A small encoder-decoder audio transcriber, trained from scratch.
Model: encoder norm batchnorm, decoder layers 6, decoder norm layernorm, decoder activation relu.
Training: adamw at rate 0.0011, 3900 steps.
Data: trained on single English nouns, adjectives and verbs, spoken by a formant synthesiser in many voices, 78125 training examples, 2.4 epochs.
Rows from block 4 of the audio encoder of a small encoder-decoder audio transcriber, named by matrix and row number. Each number is 200 + 30 x the weight over its row's rms, rounded and kept within 0 to 999. All counts start at 0. After the name is the row's rms in percent of the matrix's.
Before each channel's rows are labels from the 100 clips, of 14976, where the channel reaches its highest value: "loudest band" is the band of the loudest frequency at the time of the peak; "top examples" is what is common among them. Only what is clearly more common there than usual is listed. The data: single English nouns, adjectives and verbs, spoken by a formant synthesiser in many voices.
# conv: width-5 conv (encoder.blocks.4.conv.weight, 288x288x5, each kernel summed), inputs 0-47

loudest band: 250 to 500 Hz; 500 to 1000 Hz
top examples: reverberation; /u/; /ɝ/
conv.272,115,189,157,158,187,201,195,182,180,187,179,182,162,178,190,138,177,147,182,147,168,164,189,163,179,150,179,156,143,171,185,194,176,195,173,202,149,153,149,188,181,148,186,173,175,152,161,163,182

loudest band: 250 to 500 Hz
top examples: /ɔ/; /s/; /ɑ/
conv.121,089,213,157,163,167,206,206,189,196,216,177,210,177,170,179,158,213,161,157,164,198,187,201,168,208,164,211,141,165,217,216,208,145,192,170,217,160,165,166,184,202,159,220,168,140,155,142,170,211

loudest band: 2000 to 4000 Hz
top examples: /ɑ/; /k/; thin (high-pass); /ɔ/
conv.201,089,173,163,167,213,209,210,193,180,197,171,188,188,142,220,145,183,158,179,148,154,187,195,187,187,154,185,142,144,179,181,200,177,198,183,189,145,157,159,168,183,172,187,184,184,147,149,146,195

loudest band: 250 to 500 Hz
top examples: /s/; /ɔ/; word: lost; word: mouse
conv.54,079,245,184,218,215,246,243,215,238,232,209,254,200,161,216,177,236,168,202,177,216,226,230,205,233,165,245,167,165,204,246,263,190,239,199,238,175,183,175,219,230,182,232,200,189,159,171,182,244

loudest band: 2000 to 4000 Hz
top examples: voice: high voice; /ɑ/; /k/; /ɔ/
conv.70,091,200,156,158,223,201,207,218,179,184,166,195,208,142,219,154,187,147,172,154,178,170,189,187,186,168,184,149,158,195,209,194,184,193,175,187,154,145,148,164,180,160,192,187,182,144,145,174,189

loudest band: 4000 to 8000 Hz
top examples: /s/; mains hum
conv.87,073,199,232,220,185,185,166,188,186,189,189,173,193,248,178,233,191,242,188,231,211,200,218,185,195,228,180,249,239,178,198,197,186,192,164,216,237,215,242,168,187,233,204,253,167,239,228,227,184

loudest band: 250 to 500 Hz
top examples: /s/; white noise; /u/; word: school
conv.262,096,174,166,156,194,173,197,172,171,174,163,183,185,181,203,168,171,155,179,155,152,156,169,178,167,163,170,174,154,174,167,177,175,161,173,168,157,150,160,179,177,146,182,162,177,173,168,162,179

loudest band: 4000 to 8000 Hz
top examples: /t/; /b/; /ɑ/; /oʊ/
conv.157,084,181,165,166,207,168,193,174,172,160,176,167,184,182,204,173,157,184,185,175,167,151,173,188,169,161,173,164,161,177,161,150,183,162,194,154,170,160,174,163,176,151,175,157,187,168,171,173,172

loudest band: 4000 to 8000 Hz
top examples: /oʊ/; /b/; /z/; /tʃ/
conv.199,081,158,183,155,225,177,179,180,174,177,155,185,191,189,223,161,168,191,188,191,156,167,176,194,183,175,165,169,161,177,147,149,177,166,174,181,160,169,181,157,164,172,164,148,180,166,163,169,175

loudest band: 250 to 500 Hz
top examples: /ə/; /j/; /ʒ/; /u/
conv.226,112,197,167,154,178,199,217,165,194,206,160,195,167,191,169,149,195,169,146,162,167,153,199,165,192,175,197,172,158,200,203,195,158,198,157,199,163,160,161,201,193,160,196,156,155,160,164,153,192

loudest band: 250 to 500 Hz; 500 to 1000 Hz
top examples: /s/; /aʊ/; /ɔ/; word: mouse
conv.188,097,212,157,176,179,197,202,183,202,199,176,204,168,157,176,146,198,170,159,153,167,158,201,157,195,153,214,151,162,178,200,195,158,192,173,189,154,164,168,192,194,147,201,163,160,159,151,153,196

loudest band: 4000 to 8000 Hz
top examples: /s/; /eɪ/
conv.156,056,156,188,199,226,167,174,207,159,162,201,149,202,211,210,186,157,202,246,186,186,221,175,216,162,193,140,211,176,192,141,135,248,171,231,180,179,202,200,189,168,197,151,218,237,190,206,175,147

loudest band: 4000 to 8000 Hz
top examples: /s/; mains hum; /eɪ/
conv.44,107,187,237,220,171,161,146,168,194,176,179,179,169,263,161,238,182,236,173,248,207,182,174,161,190,237,195,245,258,174,178,182,171,189,167,195,232,226,240,199,200,232,175,216,163,261,234,177,181

loudest band: 4000 to 8000 Hz
top examples: /t/; /b/; /ɑ/; /oʊ/
conv.191,087,151,180,165,214,166,177,193,162,160,191,165,215,178,219,171,167,182,178,166,188,170,161,199,163,170,156,167,171,182,157,163,190,151,193,153,190,164,160,142,155,162,168,168,181,180,176,181,159

loudest band: 2000 to 4000 Hz
top examples: /ɑ/; /k/; /ɔ/
conv.198,072,187,147,161,232,181,208,207,177,202,185,216,213,148,230,153,201,156,186,150,174,180,193,215,200,141,199,147,144,172,207,208,192,190,205,182,152,140,148,160,183,152,197,162,190,134,160,185,189

loudest band: 4000 to 8000 Hz
top examples: /s/
conv.286,083,220,235,241,240,220,235,234,202,216,230,203,237,213,235,222,212,238,233,247,267,233,210,240,208,244,212,230,229,256,208,212,231,204,239,202,253,252,257,218,209,259,211,243,217,238,244,229,209

loudest band: 250 to 500 Hz
top examples: /eɪ/; /t/; /ʃ/; /ə/
conv.154,079,206,171,170,240,189,174,231,177,180,209,192,228,160,251,177,194,181,234,174,213,196,191,226,188,162,191,185,156,185,213,196,211,202,219,225,174,172,181,167,175,170,197,243,226,167,176,200,212

loudest band: 4000 to 8000 Hz
top examples: /s/; /eɪ/
conv.41,070,169,198,194,248,184,166,238,163,174,219,169,230,157,245,157,164,164,242,181,190,213,166,220,153,183,175,176,172,182,159,166,227,181,230,160,173,202,180,159,164,189,159,200,236,168,186,181,158

loudest band: 2000 to 4000 Hz
top examples: /ɑ/; /ɔ/
conv.186,086,202,151,158,218,193,197,199,180,182,158,192,208,167,206,155,191,162,163,163,150,158,177,191,188,153,196,158,157,170,196,190,171,180,170,179,143,143,153,191,181,142,173,155,171,155,149,158,192

loudest band: 4000 to 8000 Hz
top examples: /s/; /eɪ/
conv.210,095,197,207,205,248,207,221,264,200,211,223,208,256,186,248,212,214,216,256,223,242,215,203,258,200,213,195,221,224,229,203,211,244,199,252,204,201,209,210,195,201,223,206,245,251,211,212,210,207

loudest band: 250 to 500 Hz
top examples: /s/; /aʊ/; /h/; /ɔ/
conv.67,106,206,158,162,173,215,206,188,195,204,168,201,180,168,168,145,206,161,161,162,174,171,206,163,204,159,211,155,163,182,205,207,164,199,166,192,159,155,159,195,200,145,197,165,162,158,153,151,204

loudest band: 4000 to 8000 Hz
top examples: /s/; mains hum; /ɔ/
conv.282,103,218,234,253,200,183,189,211,229,219,239,212,221,231,215,253,208,246,207,236,258,230,220,226,212,246,208,240,253,259,220,229,224,209,215,197,265,248,251,212,225,247,221,226,214,234,245,225,210

loudest band: 4000 to 8000 Hz
top examples: /s/; /ɔ/; word: lost; word: mouse
conv.101,082,227,213,217,244,254,245,208,240,238,202,255,228,198,242,191,241,193,207,185,222,216,244,204,247,192,254,193,187,196,250,269,212,235,211,244,210,206,182,216,244,194,242,200,219,189,200,197,230

loudest band: 250 to 500 Hz
top examples: /l/; /ə/; clipping; /j/
conv.155,102,185,177,154,164,186,190,166,204,198,153,195,165,199,171,163,183,174,165,156,146,157,200,169,198,167,194,166,170,199,184,191,160,194,163,187,150,162,170,190,192,173,193,152,169,160,155,145,188

loudest band: 2000 to 4000 Hz
top examples: /ɑ/; /k/; /ɔ/; thin (high-pass)
conv.133,072,190,160,183,263,211,200,218,179,201,181,190,239,164,241,151,216,157,181,139,176,178,191,232,183,159,184,161,158,190,205,165,191,192,194,201,158,141,156,173,171,152,205,179,189,157,157,172,193

loudest band: 4000 to 8000 Hz
top examples: /s/; voice: child-like voice; mains hum; /ɔ/
conv.91,127,237,224,227,224,232,206,216,241,232,216,240,202,227,222,241,234,236,207,226,244,215,227,209,240,230,238,230,239,228,240,235,211,242,198,237,226,232,237,240,235,236,233,226,206,235,235,233,241

loudest band: 2000 to 4000 Hz
top examples: /ɑ/; /k/; /ɔ/; thin (high-pass)
conv.126,077,177,168,153,205,183,192,193,200,194,170,187,200,154,231,149,187,149,177,149,156,162,177,205,179,159,188,146,142,168,163,171,192,182,186,155,170,163,172,160,179,156,191,169,187,164,156,152,188

loudest band: 250 to 500 Hz
top examples: /s/; /u/; /k/; white noise
conv.27,110,176,152,157,224,215,195,187,166,171,160,174,182,165,220,145,184,146,175,154,152,148,180,173,185,151,172,160,157,168,192,190,184,183,174,198,156,147,157,187,175,147,177,178,172,157,152,159,179

loudest band: 2000 to 4000 Hz
top examples: /ɔ/; /ɑ/
conv.90,084,179,168,156,209,186,184,192,188,201,163,179,194,174,218,150,170,141,183,150,143,159,182,201,177,149,185,158,147,167,168,174,195,184,197,171,157,142,152,183,178,142,190,182,197,142,142,167,180

loudest band: 2000 to 4000 Hz
top examples: /ɔ/; /ɑ/
conv.115,081,164,155,167,232,184,197,192,168,182,149,182,187,177,217,148,178,171,172,175,152,155,170,191,169,164,165,173,158,186,190,149,180,172,189,159,175,167,170,182,175,166,187,158,174,170,162,169,175

loudest band: 250 to 500 Hz
top examples: /s/; /ɔ/; word: forest; word: box
conv.94,102,205,147,177,186,182,181,190,191,195,182,185,182,161,184,146,193,146,173,149,176,171,190,174,177,157,193,141,145,171,199,178,176,173,176,172,157,160,153,176,178,155,186,164,184,149,156,159,178

loudest band: 4000 to 8000 Hz
top examples: /s/; voice: child-like voice; mains hum; /ɔ/
conv.261,101,193,240,246,191,185,184,209,205,196,239,202,214,257,205,260,192,259,219,239,257,246,208,215,206,255,198,272,258,250,194,201,220,196,217,212,252,243,252,217,215,258,196,227,227,244,255,241,205

loudest band: 250 to 500 Hz
top examples: /s/; /ɔ/; word: lost; word: horse
conv.80,066,224,171,192,232,242,239,217,246,246,197,234,225,174,231,170,236,158,177,159,216,210,229,214,242,172,238,152,154,223,229,251,191,230,201,220,164,187,175,190,233,175,245,177,186,147,162,170,232

loudest band: 4000 to 8000 Hz
top examples: /s/; /eɪ/
conv.17,062,220,220,222,242,158,153,208,204,203,245,197,228,233,238,226,184,220,200,205,263,250,188,208,185,221,203,208,207,214,202,202,193,206,218,213,188,228,227,187,205,195,191,259,205,193,212,206,215

loudest band: 4000 to 8000 Hz; 500 to 1000 Hz
top examples: /s/; voice: child-like voice; /ɔ/; mains hum
conv.179,075,158,213,203,187,149,167,192,185,152,180,151,194,244,201,238,159,229,195,234,158,184,153,204,140,240,180,249,234,198,143,164,191,159,206,157,222,213,228,195,171,222,164,207,202,238,222,204,164

loudest band: 4000 to 8000 Hz
top examples: /s/; mains hum
conv.183,069,214,223,212,235,210,214,243,202,200,214,187,248,192,242,242,195,228,262,212,255,238,206,261,197,219,208,232,235,257,210,203,250,204,257,195,225,239,241,217,213,233,216,253,260,214,215,216,194

loudest band: 500 to 1000 Hz
top examples: /ɑ/; /ɔ/
conv.20,084,216,174,151,192,222,179,174,201,211,179,184,190,183,194,163,196,167,180,155,186,186,217,180,198,154,199,161,149,164,225,195,150,227,171,232,164,157,142,196,201,170,212,193,164,165,140,155,209

loudest band: 4000 to 8000 Hz
top examples: /s/; mains hum; /ɔ/
conv.11,081,155,202,189,216,171,221,218,165,171,174,178,236,213,210,205,164,220,222,208,165,171,169,233,183,209,184,209,221,204,147,164,209,168,224,152,223,193,211,192,170,191,177,196,234,227,210,206,171

loudest band: 250 to 500 Hz
top examples: /ɑ/; /ɔ/
conv.252,081,217,168,175,220,247,248,210,209,231,187,227,194,161,243,156,228,142,177,162,173,182,223,213,219,167,229,134,154,188,219,236,175,221,193,206,161,163,153,200,216,156,227,204,176,150,162,162,230

loudest band: 4000 to 8000 Hz
top examples: /s/; /ɔ/; word: lost; word: mouse
conv.140,108,233,203,218,226,221,225,210,254,243,213,246,222,205,233,195,251,200,215,199,224,222,247,224,249,213,243,190,200,211,246,248,220,239,231,249,208,216,202,240,244,216,255,213,217,189,202,211,258

loudest band: 4000 to 8000 Hz
top examples: /b/; /ɑ/; /ɔ/
conv.273,084,153,173,154,233,173,197,187,164,175,158,180,197,173,229,173,179,188,182,181,157,170,165,211,177,151,161,178,175,162,160,168,211,156,207,165,174,163,167,148,176,164,182,156,187,171,170,166,161

loudest band: 2000 to 4000 Hz; 4000 to 8000 Hz
top examples: /s/; /u/; /k/; /l/
conv.176,102,171,167,163,211,155,170,199,157,169,162,153,188,204,207,169,174,178,183,170,146,158,159,187,162,174,155,171,169,182,167,157,190,170,195,170,170,174,163,167,159,160,158,161,188,183,185,169,167

loudest band: 4000 to 8000 Hz
top examples: /s/; /ɔ/
conv.68,090,240,208,224,217,244,220,212,228,248,233,222,213,208,227,213,242,200,218,202,251,220,236,215,225,219,225,216,200,236,234,228,220,246,208,240,210,209,212,220,224,216,236,230,227,202,216,206,229

loudest band: 2000 to 4000 Hz
top examples: /ɑ/; /k/; /ɔ/
conv.227,083,173,168,162,189,184,198,193,188,197,178,194,177,153,215,158,189,149,193,144,158,174,192,191,192,155,190,157,145,163,173,167,199,186,197,174,160,153,157,169,198,154,190,176,190,158,152,159,188

loudest band: 500 to 1000 Hz
top examples: /ɔ/; /ɑ/
conv.229,091,237,161,167,174,208,178,185,228,212,173,222,178,159,169,164,218,161,171,158,202,176,231,191,222,152,224,155,161,191,233,231,176,236,171,237,163,163,165,192,214,167,227,209,179,165,166,176,226

loudest band: 250 to 500 Hz
top examples: /ɑ/; /ɔ/
conv.172,098,206,161,157,216,206,206,193,200,200,180,213,195,167,218,142,207,156,179,150,173,182,212,190,215,153,198,141,146,163,207,186,172,205,185,228,158,167,159,202,194,162,210,179,173,136,158,154,206

loudest band: 4000 to 8000 Hz
top examples: /s/; voice: child-like voice; mains hum
conv.47,133,213,243,230,176,192,190,183,203,211,221,197,186,261,174,250,205,249,202,258,230,217,209,188,214,257,220,251,254,234,196,199,197,201,193,202,255,254,253,221,218,252,207,220,195,260,246,225,207

loudest band: 4000 to 8000 Hz
top examples: /s/; mains hum; /ɔ/
conv.274,079,199,245,202,185,171,202,183,207,201,185,201,180,264,158,257,202,245,177,248,205,179,204,178,194,240,225,257,246,192,207,204,176,196,167,192,248,223,240,220,216,207,205,232,161,255,244,196,199